A small segmentation model, trained from scratch.
Model: 32-pixel images, encoder arch vgg, encoder norm batchnorm, encoder activation gelu, encoder depths [2, 2, 6, 2], encoder widths [64, 128, 256, 512], decoder norm groupnorm, decoder activation silu.
Rows from block 7 of the encoder of a small segmentation model, named by matrix and row number. Each number is 200 + 20 x the weight over its row's rms, rounded and kept within 0 to 999. All counts start at 0. After the name is the row's rms in percent of the matrix's.
After each channel's rows are labels from the 100 images, of 14848, where the channel reaches its highest value: "responds to" is what is common among them. Only what is clearly more common there than usual is listed. The data: small renderings of single solids in any pose.
# conv: 3x3 conv (encoder.blocks.7.conv.weight, 256x256x3x3, each kernel summed), inputs 86-171

conv.132,113,141,197,160,196,204,199,189,208,193,171,190,194,212,212,202,196,195,176,212,200,160,197,221,180,211,177,198,187,192,191,164,189,204,206,207,200,179,182,209,214,203,194,153,211,193,174,214,187,204,172,210,164,169,189,183,195,197,223,202,172,207,186,193,184,143,208,198,167,202,230,200,174,196,216,212,220,181,211,186,194,191,234,221,208,181,187
responds to: bumpy ball

conv.47,091,214,203,226,183,204,195,169,170,218,200,173,247,161,198,207,172,229,169,213,207,210,151,177,196,217,220,161,209,214,183,204,202,170,218,149,201,203,202,212,210,209,195,173,159,225,194,169,176,197,201,179,208,210,180,194,164,204,223,213,197,195,205,168,210,185,198,230,188,187,232,187,195,206,213,209,189,212,192,193,216,225,218,209,182,188,176
responds to: chain link

conv.84,109,181,181,213,213,195,211,242,185,186,220,186,218,223,190,219,179,178,190,144,205,199,194,191,241,200,208,193,203,198,163,225,190,246,175,165,208,195,202,163,188,212,219,204,191,198,219,191,195,189,202,211,198,189,228,153,223,224,190,182,170,207,188,223,203,193,170,180,204,211,205,206,217,243,172,198,186,212,190,163,180,178,165,166,199,221,220
responds to: spring

conv.186,096,183,205,202,232,189,193,209,173,208,204,190,177,252,215,199,267,209,202,186,243,187,184,187,207,196,186,219,173,190,173,183,216,246,191,204,199,195,200,213,207,185,196,190,191,163,193,183,197,214,245,225,213,208,211,225,217,226,212,216,202,214,215,191,193,123,195,186,218,193,223,182,198,193,194,179,241,150,191,168,218,207,219,174,213,194,168
responds to: bumpy ball

conv.146,099,184,184,201,212,177,216,194,206,198,209,205,191,187,155,174,168,197,178,208,194,204,230,234,221,181,173,203,179,201,196,193,200,185,178,207,165,199,188,231,208,186,210,211,203,225,191,190,197,157,193,211,218,193,181,196,219,191,189,195,164,192,225,184,230,214,200,191,214,225,165,185,211,227,218,167,229,206,230,218,193,223,219,153,236,223,164
responds to: star block

conv.112,112,202,164,207,227,184,228,203,213,205,204,136,204,209,199,201,221,200,218,201,205,167,219,193,197,202,211,224,187,188,187,185,187,188,175,178,216,188,209,219,183,203,187,198,209,186,183,183,183,193,191,191,210,177,210,175,191,187,184,211,199,212,180,218,172,201,186,192,189,204,204,120,178,194,221,200,194,139,206,187,209,207,215,229,183,185,220
responds to: cog; bumpy ball

conv.8,111,158,170,199,207,202,198,211,201,199,181,212,214,182,191,192,153,215,193,193,190,210,180,188,173,182,167,196,208,173,226,212,188,172,181,203,186,238,143,217,198,180,180,195,194,214,208,218,190,203,201,174,198,242,204,171,188,173,199,191,177,194,204,214,214,174,185,222,206,209,174,212,192,208,225,200,171,204,201,170,221,261,170,201,203,192,200
responds to: star block

conv.144,108,171,189,182,212,171,171,201,191,213,190,236,199,202,190,191,256,199,210,166,213,203,184,186,196,156,194,225,192,218,165,199,235,234,227,208,190,209,223,216,212,217,201,182,236,165,197,200,217,249,204,161,229,160,232,205,190,215,202,208,231,237,190,198,181,196,240,189,196,233,199,206,203,194,189,210,186,228,191,199,235,205,217,180,192,189,172
responds to: cog

conv.174,083,184,184,164,210,187,199,205,182,190,205,177,196,199,201,198,212,188,229,146,176,143,206,203,195,184,177,227,162,182,213,217,200,207,196,219,207,156,192,206,182,213,207,199,224,193,210,196,191,228,220,182,197,182,191,183,192,201,184,223,198,190,213,168,173,190,177,182,177,177,181,180,198,213,191,205,197,187,205,190,196,198,234,189,183,144,160
responds to: cog; jack

conv.82,107,263,195,194,177,207,180,170,196,171,180,193,210,167,182,200,182,205,184,170,149,204,142,190,214,170,189,203,210,227,189,162,182,206,204,214,190,171,200,177,188,193,227,212,206,168,250,214,201,190,216,177,213,194,161,233,195,195,225,203,219,186,203,203,191,179,223,179,189,186,203,165,206,144,168,248,212,205,183,206,186,205,206,190,197,205,183
responds to: jack

conv.162,119,272,200,175,195,184,202,189,169,181,190,200,166,191,172,189,186,188,184,203,183,162,203,202,199,192,175,183,223,217,198,207,196,191,195,198,167,163,199,178,190,167,188,222,210,223,193,207,198,189,173,157,198,193,203,223,188,189,199,181,193,222,241,205,199,201,215,196,223,183,196,195,207,175,160,224,180,232,230,238,193,213,197,214,195,177,259
responds to: disc

conv.148,093,202,188,201,198,161,217,177,188,202,180,192,184,187,179,169,209,172,186,169,184,210,190,217,188,221,147,178,209,226,231,171,165,167,200,198,192,208,177,204,212,187,193,247,141,211,148,192,203,174,198,192,190,206,195,214,198,171,185,177,203,213,212,184,189,202,200,188,194,209,230,201,200,197,191,177,178,205,183,199,193,186,193,241,198,182,245
responds to: disc

conv.199,096,214,174,219,212,207,249,145,195,168,218,212,199,196,206,211,192,234,177,197,166,168,216,191,198,229,193,176,198,222,207,188,165,192,172,193,164,180,165,153,193,194,194,205,164,221,199,182,202,164,190,206,170,173,231,240,206,173,195,210,192,169,200,205,215,184,185,198,215,219,202,229,225,214,180,185,189,198,187,203,180,173,169,182,180,221,210
responds to: spring

conv.242,101,178,192,205,177,181,191,229,195,210,139,155,187,203,199,207,183,190,201,193,189,216,158,164,186,207,210,188,205,215,224,174,181,179,219,217,162,195,208,212,183,177,185,221,199,189,186,172,208,212,180,178,203,193,164,199,155,188,199,190,210,198,202,201,192,200,218,198,193,184,198,201,186,173,160,222,174,208,188,207,223,159,188,221,191,178,187
responds to: torus

conv.163,087,191,179,185,203,195,199,221,204,174,207,221,175,203,231,225,193,227,198,192,173,175,214,211,189,147,193,194,227,190,193,188,194,199,186,189,173,181,198,161,175,151,184,192,206,191,227,190,203,232,182,163,212,187,179,217,183,203,196,211,233,170,229,185,206,182,212,193,224,165,161,194,183,191,188,229,198,206,204,195,211,187,193,181,220,201,205
responds to: torus

conv.224,122,182,216,198,182,179,220,209,195,222,171,179,165,208,195,175,199,167,195,180,224,193,226,185,175,213,196,194,201,215,187,151,157,196,189,206,171,206,179,185,186,189,203,196,188,197,201,181,226,187,194,206,197,146,197,193,181,203,191,184,190,209,218,180,163,151,188,205,174,227,189,205,214,202,167,179,194,211,226,189,189,181,170,172,180,203,204
responds to: bumpy ball; spring

conv.31,094,232,218,198,212,222,195,175,189,195,148,185,190,219,196,202,215,180,191,200,213,188,179,188,219,216,191,212,212,237,185,229,216,217,181,168,208,192,184,200,193,211,224,221,214,221,198,212,177,215,206,201,194,201,167,208,189,197,227,194,203,217,212,181,180,165,196,164,205,191,237,189,206,198,177,191,210,182,235,205,197,207,210,179,182,183,220
responds to: spring

conv.200,101,191,184,228,224,194,212,216,217,203,205,165,184,200,222,230,226,225,221,110,190,209,192,182,182,192,239,177,204,217,184,236,176,212,194,199,183,211,167,203,167,204,204,194,209,163,245,247,195,200,174,211,230,179,193,231,211,189,187,223,234,199,199,170,195,198,195,190,200,157,204,182,208,203,216,214,180,216,195,218,183,208,188,201,205,194,234
responds to: cube frame

conv.83,103,155,204,201,192,181,202,191,180,197,176,208,197,211,195,192,200,170,180,212,211,215,239,188,217,212,250,205,184,206,201,199,205,221,195,200,150,210,193,185,190,211,188,177,186,173,216,217,195,164,190,235,209,220,185,212,188,206,194,187,221,204,195,213,179,186,170,236,189,219,197,167,240,195,212,199,187,130,213,208,201,206,212,187,236,220,145
responds to: star block

conv.185,107,181,194,197,223,191,190,199,216,178,197,211,178,212,228,215,196,200,212,218,178,134,183,194,195,209,183,201,164,176,217,219,222,225,180,173,233,189,191,178,188,222,234,190,203,208,211,181,188,212,215,156,170,164,196,199,198,192,226,197,184,236,164,175,179,211,204,197,194,232,225,200,213,198,220,203,199,175,199,175,191,199,150,223,190,208,207
responds to: spring

conv.99,109,193,183,222,211,190,155,208,210,193,182,226,210,217,197,196,222,170,223,224,219,191,214,202,194,172,167,190,192,168,203,186,188,212,197,221,193,175,217,199,200,182,198,166,208,192,206,205,218,207,191,178,213,166,197,173,215,192,221,185,228,220,179,180,188,191,225,198,180,189,169,193,203,162,220,207,196,202,217,222,186,196,190,177,206,196,219
responds to: cube frame

conv.232,082,196,198,195,226,202,212,209,197,237,215,261,210,215,210,219,168,209,211,227,188,227,228,181,222,207,186,185,187,166,178,216,195,214,197,188,189,238,203,189,159,210,186,218,192,189,255,199,190,165,209,237,187,219,167,196,194,196,178,188,172,199,196,234,185,206,187,193,218,205,189,147,217,225,205,204,171,185,177,204,204,171,195,219,230,207,209
responds to: cube frame

conv.43,093,252,180,194,203,201,188,209,196,202,202,209,198,242,189,210,178,179,185,174,192,177,232,194,195,202,208,168,194,212,186,194,196,192,191,218,219,189,162,238,193,219,205,203,200,261,231,193,182,206,182,180,198,194,218,208,188,212,195,204,200,210,175,185,194,204,222,186,195,191,219,181,226,176,206,211,184,164,169,201,177,217,204,223,193,191,229
responds to: torus

conv.42,101,211,219,193,200,189,162,184,190,192,196,216,207,200,216,202,191,212,187,220,169,217,165,170,236,184,192,164,233,216,161,184,225,177,185,187,192,200,212,174,171,230,218,197,188,222,246,197,183,217,188,216,194,194,198,223,179,220,196,175,176,210,174,184,212,198,178,206,167,218,235,200,188,169,193,217,177,218,151,186,201,188,193,176,182,201,212
responds to: spring

conv.137,086,206,166,184,199,189,240,191,187,180,182,194,207,195,171,208,215,199,207,181,198,162,198,220,183,206,197,162,201,196,228,255,203,212,170,208,182,172,188,207,176,169,188,191,250,227,236,205,206,191,225,218,197,185,218,200,202,204,196,198,202,151,186,193,166,196,223,186,223,186,195,215,195,220,232,195,189,213,197,187,157,207,175,220,185,214,201
responds to: spring

conv.205,104,241,205,219,179,224,222,216,205,229,202,209,227,190,201,196,189,193,197,196,166,215,229,177,166,188,218,192,210,224,210,217,201,205,212,201,199,212,213,203,188,192,166,218,206,227,188,232,190,198,182,197,220,215,181,193,187,221,190,180,190,216,226,204,213,227,207,165,187,174,194,215,201,181,213,215,161,213,216,200,191,198,217,215,268,174,269
responds to: star block; jack

conv.96,107,181,172,183,175,215,181,167,188,176,197,201,131,153,197,171,156,198,198,205,158,198,161,180,214,201,184,242,175,185,195,190,208,158,175,205,151,207,206,220,190,199,191,241,204,191,182,215,196,172,183,167,203,200,192,189,167,174,203,190,208,186,182,169,225,195,200,176,193,204,172,179,187,207,200,212,167,181,176,200,212,208,200,176,185,218,164
responds to: jack; star block

conv.13,106,184,215,215,177,202,177,210,218,200,173,196,223,203,202,208,159,205,186,145,205,245,193,212,207,201,235,195,252,179,170,165,153,201,220,191,220,216,198,199,212,208,231,174,193,198,227,224,212,208,236,229,233,225,189,215,214,202,237,186,183,186,212,219,219,175,219,195,181,199,213,181,220,209,187,205,207,238,167,183,184,161,184,182,181,235,211
responds to: cube frame

conv.178,113,196,207,190,211,197,160,211,162,202,211,202,181,228,194,200,151,169,193,180,196,208,184,194,212,205,213,206,208,219,227,156,179,192,189,204,212,196,201,155,198,213,192,200,186,250,232,198,182,190,184,210,168,203,218,204,207,175,191,169,190,201,215,209,215,202,208,198,199,208,214,220,204,163,160,212,218,220,184,227,184,171,202,225,171,211,154
responds to: spring

conv.161,093,248,164,188,203,207,216,203,203,196,170,227,183,185,225,193,225,220,213,217,223,233,225,213,146,192,172,193,197,221,174,185,204,201,177,217,212,206,177,204,222,170,159,190,210,195,220,185,208,189,201,219,193,210,194,180,199,211,224,205,185,186,220,192,208,170,195,197,229,167,193,180,229,197,198,195,223,191,218,221,185,204,213,190,237,197,212
responds to: torus

conv.192,090,175,190,207,194,190,170,202,193,212,194,192,200,166,180,195,175,209,227,189,218,212,145,191,175,190,203,196,177,195,197,195,203,172,205,186,182,231,190,192,205,196,163,205,205,187,196,195,183,203,154,193,229,184,155,185,184,196,201,218,220,199,249,180,194,186,210,237,193,201,149,204,186,176,179,218,200,191,210,212,213,230,220,194,181,157,212
responds to: torus